From a checkpoint of a small multi-label image tagger.
Model: 5.92M parameters, 32-pixel images, arch poolformer, norm layernorm, activation silu, patch size [2, 2], depths [2, 4, 2], widths [96, 192, 384].
Training: adamw at rate 0.0011, 31400 steps, batches of 256.
Rows from block 3, named by matrix and row number. Rows with one number belong to one neuron. Each number is 500 + 50 x the weight over its row's rms, rounded and kept within 0 to 999. All counts start at 0. Numbers have three digits each. After the name is the row's rms in percent of the matrix's.
# fc1: MLP up (model.blocks.3.mlp.fc1.weight, 1152x192), inputs 96-191
# fc2: MLP down (model.blocks.3.mlp.fc2.weight, 192x1152, transposed), outputs 96-191
fc1.348 053:457499507533554500448463516462478524459487564543527538514508604470547390476481494537526577517489487472484507496461572531478547522515459475479523455500534547509470525502478501550529537455604466515548487570489540478548482441551456548451547525523484486456565479577409560557507334493540428579
fc1.349 065:460507468606523537566530474494401495535511436483401533486526467481514558520524477522497517585495421576445497510441521560448474523362494475456551578471462577558511495551537587527595488447460500542556546421517449582463496556509447490512526427479370386438503469466492481517591489540476485471
fc1.350 125:481409532511536517594579520477470485518488542479577412518487417480542610502413460427504499426485496504518432463561475448489460444491546531527390502506496429508525481535511435521508472511498547480489486435343515488481551437525576417483471516473480486469557509462565541497494639494524582446
fc1.351 151:451478583575473514535597493441518501469479552450570509458481461444472564523517493463582490440471522545421452453522496523490436496473450478529421545547418452534517501533513431449459473499476514538504510539293464488422471589497549452464474482470507555424391501531434577497512601495524517575
fc1.352 061:519505396558460471526509505464409564426478474496358548481560563445516440480539502452489423500477463555446567512384473560459486568431463467465569526512497629517499490503450602531560466431419503508454539448636475516484435541516491535487510524495472437543548474424453516515570398533474419457
fc1.353 050:434464501593469526607544451484451480443509541485531537502467486520583461498597453495497442533542482554399522538488587599441486533424503445445480467508407572563492498503495604532570469453469497511576431429418460486510529490541480519516560524478487486440458463486486431469587624528449561498
fc1.354 243:482521562445529461502472512499467467423507488454486497440500571374527498494510474471541443505508468427436481465394534578525510544386511481417477510539500550531504473533534579485492494527474528545428533481396517433429476542531441500367476505433532545487450414545423531452502505562440497525
fc1.355 048:531465589498527469458472497509525405571526441598564542503474349547520462586492503481561471486397496442489623433506572496492487447560499431509516512586424533436468477455543509456556332511328516500572431478473462546525565439533518419430589476479517529517427499503461526493422471504524556452
fc1.356 041:546506473407534430433541552477583486458525530518602449499444484516398423449433495476491436511479462417495403478508539476516603555459546485481503522482548512486460487473511414571664528384504503470438401474540503423606459469567476516412535498584560498526538511519483589472526512525484467452
fc1.357 058:519498548443516534509566513510449556473545538458583480513485565443577529485509491506431556425439566473585532497551618524606575471589527533562514509559506407418512485498517483516480580600561467457541509532445546468431451495455528503471486524536494544558539472528525436388447535481616466523
fc1.358 051:566505456502558407436487482528489515442481575513444449493511536458546525568564495520443482524546492543538558519415550495473472520406504555497590548472479460559501499466660557580706560515535471484496524484481496551451437544462514570541471526514572436418541504546461540509514591476588450462
fc1.359 054:468509426605484491582454475499518481501491414535433524491523434417464509509434491537481548579554512544488451513544524496494565533480580478412499430482509440582532478413383492533631485505499476549489533507491493593519544450506498516389509494522397441468555468450508508525546454522487402439
fc1.360 046:529486551531608533510515495477427473460504492446578513514496454471490561552438491526439569505495486485496441482502507473489497562551561475461506490612521457514514494542542524460566506472511506508471494510415463495522536548539500477545470493516579421458466466515405521467461653478487512458
fc1.361 103:489430561452515486542570489477464462505482488460627479525480397404531602508479470438456490448533498502516472539582541507515507500532582543479399466521477499504554511547510462390448473558558500492455506501378497548515568489511563479503484506451485473490496488489551552434489765504554553480
fc1.362 263:500602492399539403495488561442441514509532474488550544525560507403425530538513523494450449455506582360531532517442516478463500502417527509467508450526454607476464489477475546446457576500542535476350468443529496384525551555488538426369508513495470453468515460438532500574523417485512520547
fc1.363 051:547536362522558526567526486485414471482488453516547409472501405442491501477460504516479535495525503511494348491469601501519537501457484479477471558405593418490504457526448519611610529568438500492466410522523438597545522489508493547499556591517451420483534562413514508500547521535403461451
fc1.364 053:531540538482516658486461485471396461522525482588623452495491562455491476451454526488462585577364444492492567472523474494529566528460479452547569436444471584483497498527471514527430412430605504531541515506596578488538515552498490524513510482500599429537535469487513432495535518526493509559
fc1.366 051:543441520476518431537460521483379553543491503459501487497445436486440524603533532525550533575550406432507540513551587477521465618500443523557564620488496457520501493471610500536543493529430499500506327470431436565469501484457428445518538474503569484551499492565466535525453493509609526545
fc1.367 053:525526493512427571552464554485552451477436475560512538502510524500504420450430548512560446486559509510458448533490443522408455393520532469469442419460488466463459514498334432614398440443556545502438534520548466541580540455569495454550550541461541501514484525422490501593484477498381488470
fc1.368 160:577502537537501486473489476457576504526474505505555509342503560541546431513488535498520541442511523378553563541497531529420470483558448533529484504532509517434503562489509474516506455491482466423562552523541499552553465500571537550600413544550525506506480495553461507535530553649519449567
fc1.369 063:462488441590503539538476463478583478518515435535494480488591384474536609545421478505493553565574446527428525533525424510432512505468535484410471494506470494574502489514478475511606395426472481536448521442471488543442506522553525444597494503512508426417495492466519463508594629513418537483
fc1.370 052:478436485459481445466397509513479447506521488522577549539421455517457476560526533514562559515432428429504574437553494527527571527534423462563520611456442507540480491454555383448493482511506517488535336502451438424506497453506489476553591482474493572470590446521444549551463585531566564510
fc1.371 051:532512529578495510515483514458546511507430400587451499444522522508512480542458522489423576586443555538472507493516404445443430443512534477511504437494550461470519511476451508584537414534482515535495627551554518589491567511489486437483437482527555489550456575437536414556484467478402424548
fc1.372 047:470491478476544597533517537555505434444510535510644512493490427514566520489502514509537575421436533488467504447576469478519460462536628445527451500519505396442461471572448437477420521473567507490485499535433559496498539443563512435531532530502476506520432529514491383450510563507363538476
fc1.373 209:508494477468469328505539547510536494565508531477576495390530525491534507588532561530345522528490513451513508492486525594424538504547539437493432433451455483512523525485469485493455499479445521461502501496453476501481540568510520496539442536501524421467440500561541491491573492611490526609
fc1.374 084:504454478463532511497465509502501523542589489428536453512469443431540592519507522548486665473452524457579497439587457463580556483571531543516466582482491356493491497501557423544548510509472461466527392494406570521518459450477520479556448570567494519492554496540541422503456595461588530497
fc1.377 051:446478471553525421478619544504548470386513606461425451512499528496528534470616510495548415440531588536528536495521464497479453477451523478504485528517548432494443478550570498537657495453491525463516546482486488455419502569455506459493534565528409528436407533550563472456489443520470477438
fc1.378 056:446549482566472467480478508498479540409514581500486486507560523471534524487474473495435408598467530520483498524468483439508515498462482485450525349468584555527512513518392596506659440485525477493538592520594508485494530473509504548381525515542499437520542527466501455510590512518368478461
fc1.379 063:485410466511523483488461524494475511470563484418459536563498457422576575517525520570507613482518479462523530441587382481505528554545542538498458556515494466549485526486517429517571527576461460492487476531380548421483441496493525455595501544534427455512561454512487453504508567474612548469
fc1.380 048:542546433449484503474468485510438476633500487490485443457519486499488481461443457489479478566477429491445459456425467492452503549480476473517509552411521589568499483484499523549539458481487493483424448453620466519617438567528499552588531492471515423415520575476453549467576415509426474540
fc1.381 047:494488448489539560608441533488532454418510401495562484524543484526532566476399538518573555513454445484517432494555470534504612510538521457481463425536453505476518497482286434465400409505525474509467559478523402449449574464581528407485509537494437519576600444366490421536519612508513582508
fc1.382 045:473521524450469431540471484526601491465463502518467528511464535464499446495605459470509531539532551534537565487481568462496410444554536533516545428421483533536483483520515544466695558518523487474528582509390550514499481455416474554364423499502527585578494594574542622491510482507551446511
fc2.348 057:531494483478533516469483401460649546608528462649503509496480407519451543438521499508448466463486503499452379593489437481549395465446555465506496578521438444520536581501407531308362544481409514511469395488445545553499482459453537432511512464456515494536434545551557493445530519486540490472
fc2.349 068:566561517480464500379530524479636463512534413588454539462505468532392404524446482443501595466527475483502471612516425479498550458451443450455472538478430461510504474436409475412366518445513522533549450457475435468594504509530551442473560539507502556542439475562415489433478539518467525582
fc2.350 120:491478564495582484543558490568411510563455578566529464495488595466586497476500466613484536436546522495513526496477552493469611548589393606505439402586530449483467481505532440511586590353500450493565503529555609565497456466497440594539466478512482455608593582441459468602492533525593541525
fc2.351 151:563434468453573477471545553493373531495431452483482464498549476458500554415476444444508575376547502491489602509486502488477479513562494581491521440559492495476496550534490516635658589607526498493549415400514584580503536536489389464523467508521408429599590504547401532542531444537555538558
fc2.352 059:583553413470482466441554479487671465565539346552393460497455343484425410510489531462484549469501448469531475588475393454546510431463478440488480522539421398524538516470467472448487535569572525530533484503439531451535491480484528381462582514453617540579382492557466471410490504485467477589
fc2.353 049:509580471466477513426503516480465408579505533563482497478571519492451523517507445552496545442467524504562518514493478493483501358561461521485481542423468466460526482510447391359379543317524533498519501530516459444464529529490527466534543552539522487558478493502485536394486502547467589552
fc2.354 193:477472539563541580582509428508531483480514502541557453527485505607609492429503439464558586522522481542468489485506504506565495487555500515547492510519425388521469429544533433569349583480534463523611528574513568500555442430476525582535419448547606558439413478505544518476492439460495515487
fc2.355 039:478514503499507481480484521610592478530530561415486444513450606500521514442548410548488561445547556519596535285568434556512469554522523427413539496432522541459439433407425500557518621541588468456428520529555579530508541513552450597478471461506535527568509550478479550507539529462480489461
fc2.356 045:499497482535447478569437436529708408603581471527498480502480583456543499533499494528514515498546521517524559481497377447519508532558523523459476555498417463511498466579490469503638564414477435520499459522485508387427515433464450486547434479492523539566505555548452509426507428487440450479
fc2.357 061:501472552506513516607470469471471604563411559583630480526521492508597466453541449506454408508530581504417458417497540495493536532585495457496527540557437628491481497503440515537462477508433462485474547486533590558484486504553496545508466493456441513495538530483561514597513444454509461449
fc2.358 054:510440415496488507546513437461708575685489402592538471467491427528448466517516508485549490520498494488474493483482520427531498490611568517498507530553488488534544509564389483427234533341465498494469356517435553477538540496497498469454502470439510493590449480490543451543520482475484490523
fc2.359 066:517539507496455516484540462468601494512514394500417481486486452522491516477472488459420517509505486493442295492529485504491490413413441500484459556462445494526488565441495490382296575429451489504438523506476408448479518458477519517554549541474511514416475428550407495495479577482460484523
fc2.360 044:431515531493466542434450475541547624632531556510552544495488574557589501463530438547518530460575518507495575433558522442548530452557543503447460549544455561493481554423451438426402554272454474493429479481387441494565533485556492519515527536503495591466488562446519533521538561461484529526
fc2.361 111:500474540515570467556504537572503567547473621539532501515555609467624534491534487557464515463585532485521494535502438452493536505539486610510473523551489509459517482530538468558611531248491469480495534525513535469443465468506478492522487487492500469531556536453549478634481548524529539532
fc2.362 235:530424495515504415396480451474498556532400455483424485501486498476501470463506588441556497555475622483462510426634521578552513563552495623482483497482601479542572527416540552505535513499497520502544480440492483558471523445529479498620523472526503532526563528539447524453517504474557441474
fc2.363 051:479539457520470502546489470520596461604561472547485485467434491479505504478438525499527558461542493495507552564498462489482581408559445475477425573489473464506474527554487450396439529310493520508424464483496441377412461440517537453509517522510579545560445483502480493463509569462524484532
fc2.364 052:457559537512505511471478542491518482437548605437494479494496559478600530589472510545520457519487500491500466467462508471506548571448507450480480466494614515504461507425541511521604506794384468470418622483531363545511463530535482462472537513481551498411456551473483508520507493412508464497
fc2.366 057:534436497499526507487491472506899535523476481546485484494559604481504442501502518487494525557506522536537528501546404498520446496531618472458509464504491525540508479529458488460498452392468501507556486520434520500556570487505426538463497417490478482524503576401457507604501540522490462481
fc2.367 055:463562490524507470480508422500273406418590431493389542511494503483468583481459526485491533437515457491541405599511498519470539408405456479495391483497589470511473545557505509408553557645569473526478545483511400521482454435507506504528555523486603548505467494439549545402534510515510472498
fc2.368 158:452522494416559509496453537500534421484530503537508485593475454523419475603505389547518474478454491468380579493542520478489557579510498460533584481507440548635448475438438516510518480602510555642516502482519485496522523550443585541477535469417509525519473543486542496471516474333531448463
fc2.369 060:492580507488504532448524504498406502472537539460480574470470509516511442515481468499540572470499463479553452527509515472497543486429479548492423520517501480495501499415508401438399515278566500505465545486406389455566568470500530472506573539509492513452454494513468477461500623476505558562
fc2.370 054:477460510496548541491512505548836488461506570568548429500564572462468506508509484474548510567574500531561509489578444534505389545505617508518482406436535471485489435584453481568431463389417483492506546570471501517477554454499444477467470409516477471526495550527504565545474439543517473509
fc2.371 061:458505508518465502484494442504332496499536444373408465479446505526544515437551557490455502478530489524480397420493517519469503526424481462454496534522479495587483601408610482424446526786520466507460540443534423509576496475492482513479517539506482516345488431459473456572544565477497465484
fc2.372 048:510525547540531543526467504544366473440503629455596516523566543519527553430508414562498550459557599528487469538471516576454551528552414475464422518441472505495499510523553509498556464538547432513451511485478427566505511471553496458530519544527482590478524515421594555486536486512550505478
fc2.373 190:524464529522522603500505530448508526522529473567457437551491439505554493422419378475616494494522400479435433441586464487583439515515458572501541509499537464527476504535441460503449432547475539535570506573501521579555423427555511561568466426490471546518536509489537530431535551430531452460
fc2.374 090:447482515504545538591531543478562586508401591530598495555526482536520499493481483528526436542510515491459441480497641513451465525520492519544545395492508557500496481555470529433267559407469494451486558508500492494469558502493487630475440497500454474431574486490523516575510510462596487482
fc2.377 056:530485499480481539573493416476345505564442441515493520492466387486452562425605443446474507440586539492489524533482535572527445452632456479505510537489426523530514514577495511481289492504508511524531466473485585585548473510450540535533444480472406514639464489518522493477531514527503528436
fc2.378 061:463531536507482474515498412447378507608523407457543463496469528505507490478483514511436442491408485488464453390525508478500458413475474487511509556562394506496473534391571412360362537489431466493434500490524494471454495487455522419506493537476557502409467492599460479464503532462441484518
fc2.379 067:474460536469551552615546542449578605491426591571582510547580449531478498534478468487518464540487492512450400509473620565471474510472518537505557386515471518529509498580473547435296503311485504481536494536437452535495586482502469565477490476561464488484548477506532527505497538503556521513
fc2.380 055:545498428519514466378504513516721470523571459545476470458490529486450393546391556488571574499471459478557534622453417486528520458501491504475469524523494357482517458519466486448497469409524520487520465521446505416464525494507508421481515500488592502620429474568528489393475509516483486549
fc2.381 042:454561571498522494481533493522343445385573608505508556544529498485544527557446516506496529500537468491534561446560425487448537458364510536464455467508621513469412490444632522455566592443491480474414567501454421481455478472494493447504562509528535562352489471497476539503484524476484492529
fc2.382 048:524511513514523509508485455529453510577447397452581401477502445499498468474484523482485389513386522508464395613499488486488490490465484487530460554491417460566544540478534508398377602400416459502501345477549571478455515498452527561513497490423511431456551436493480403587492550501500466483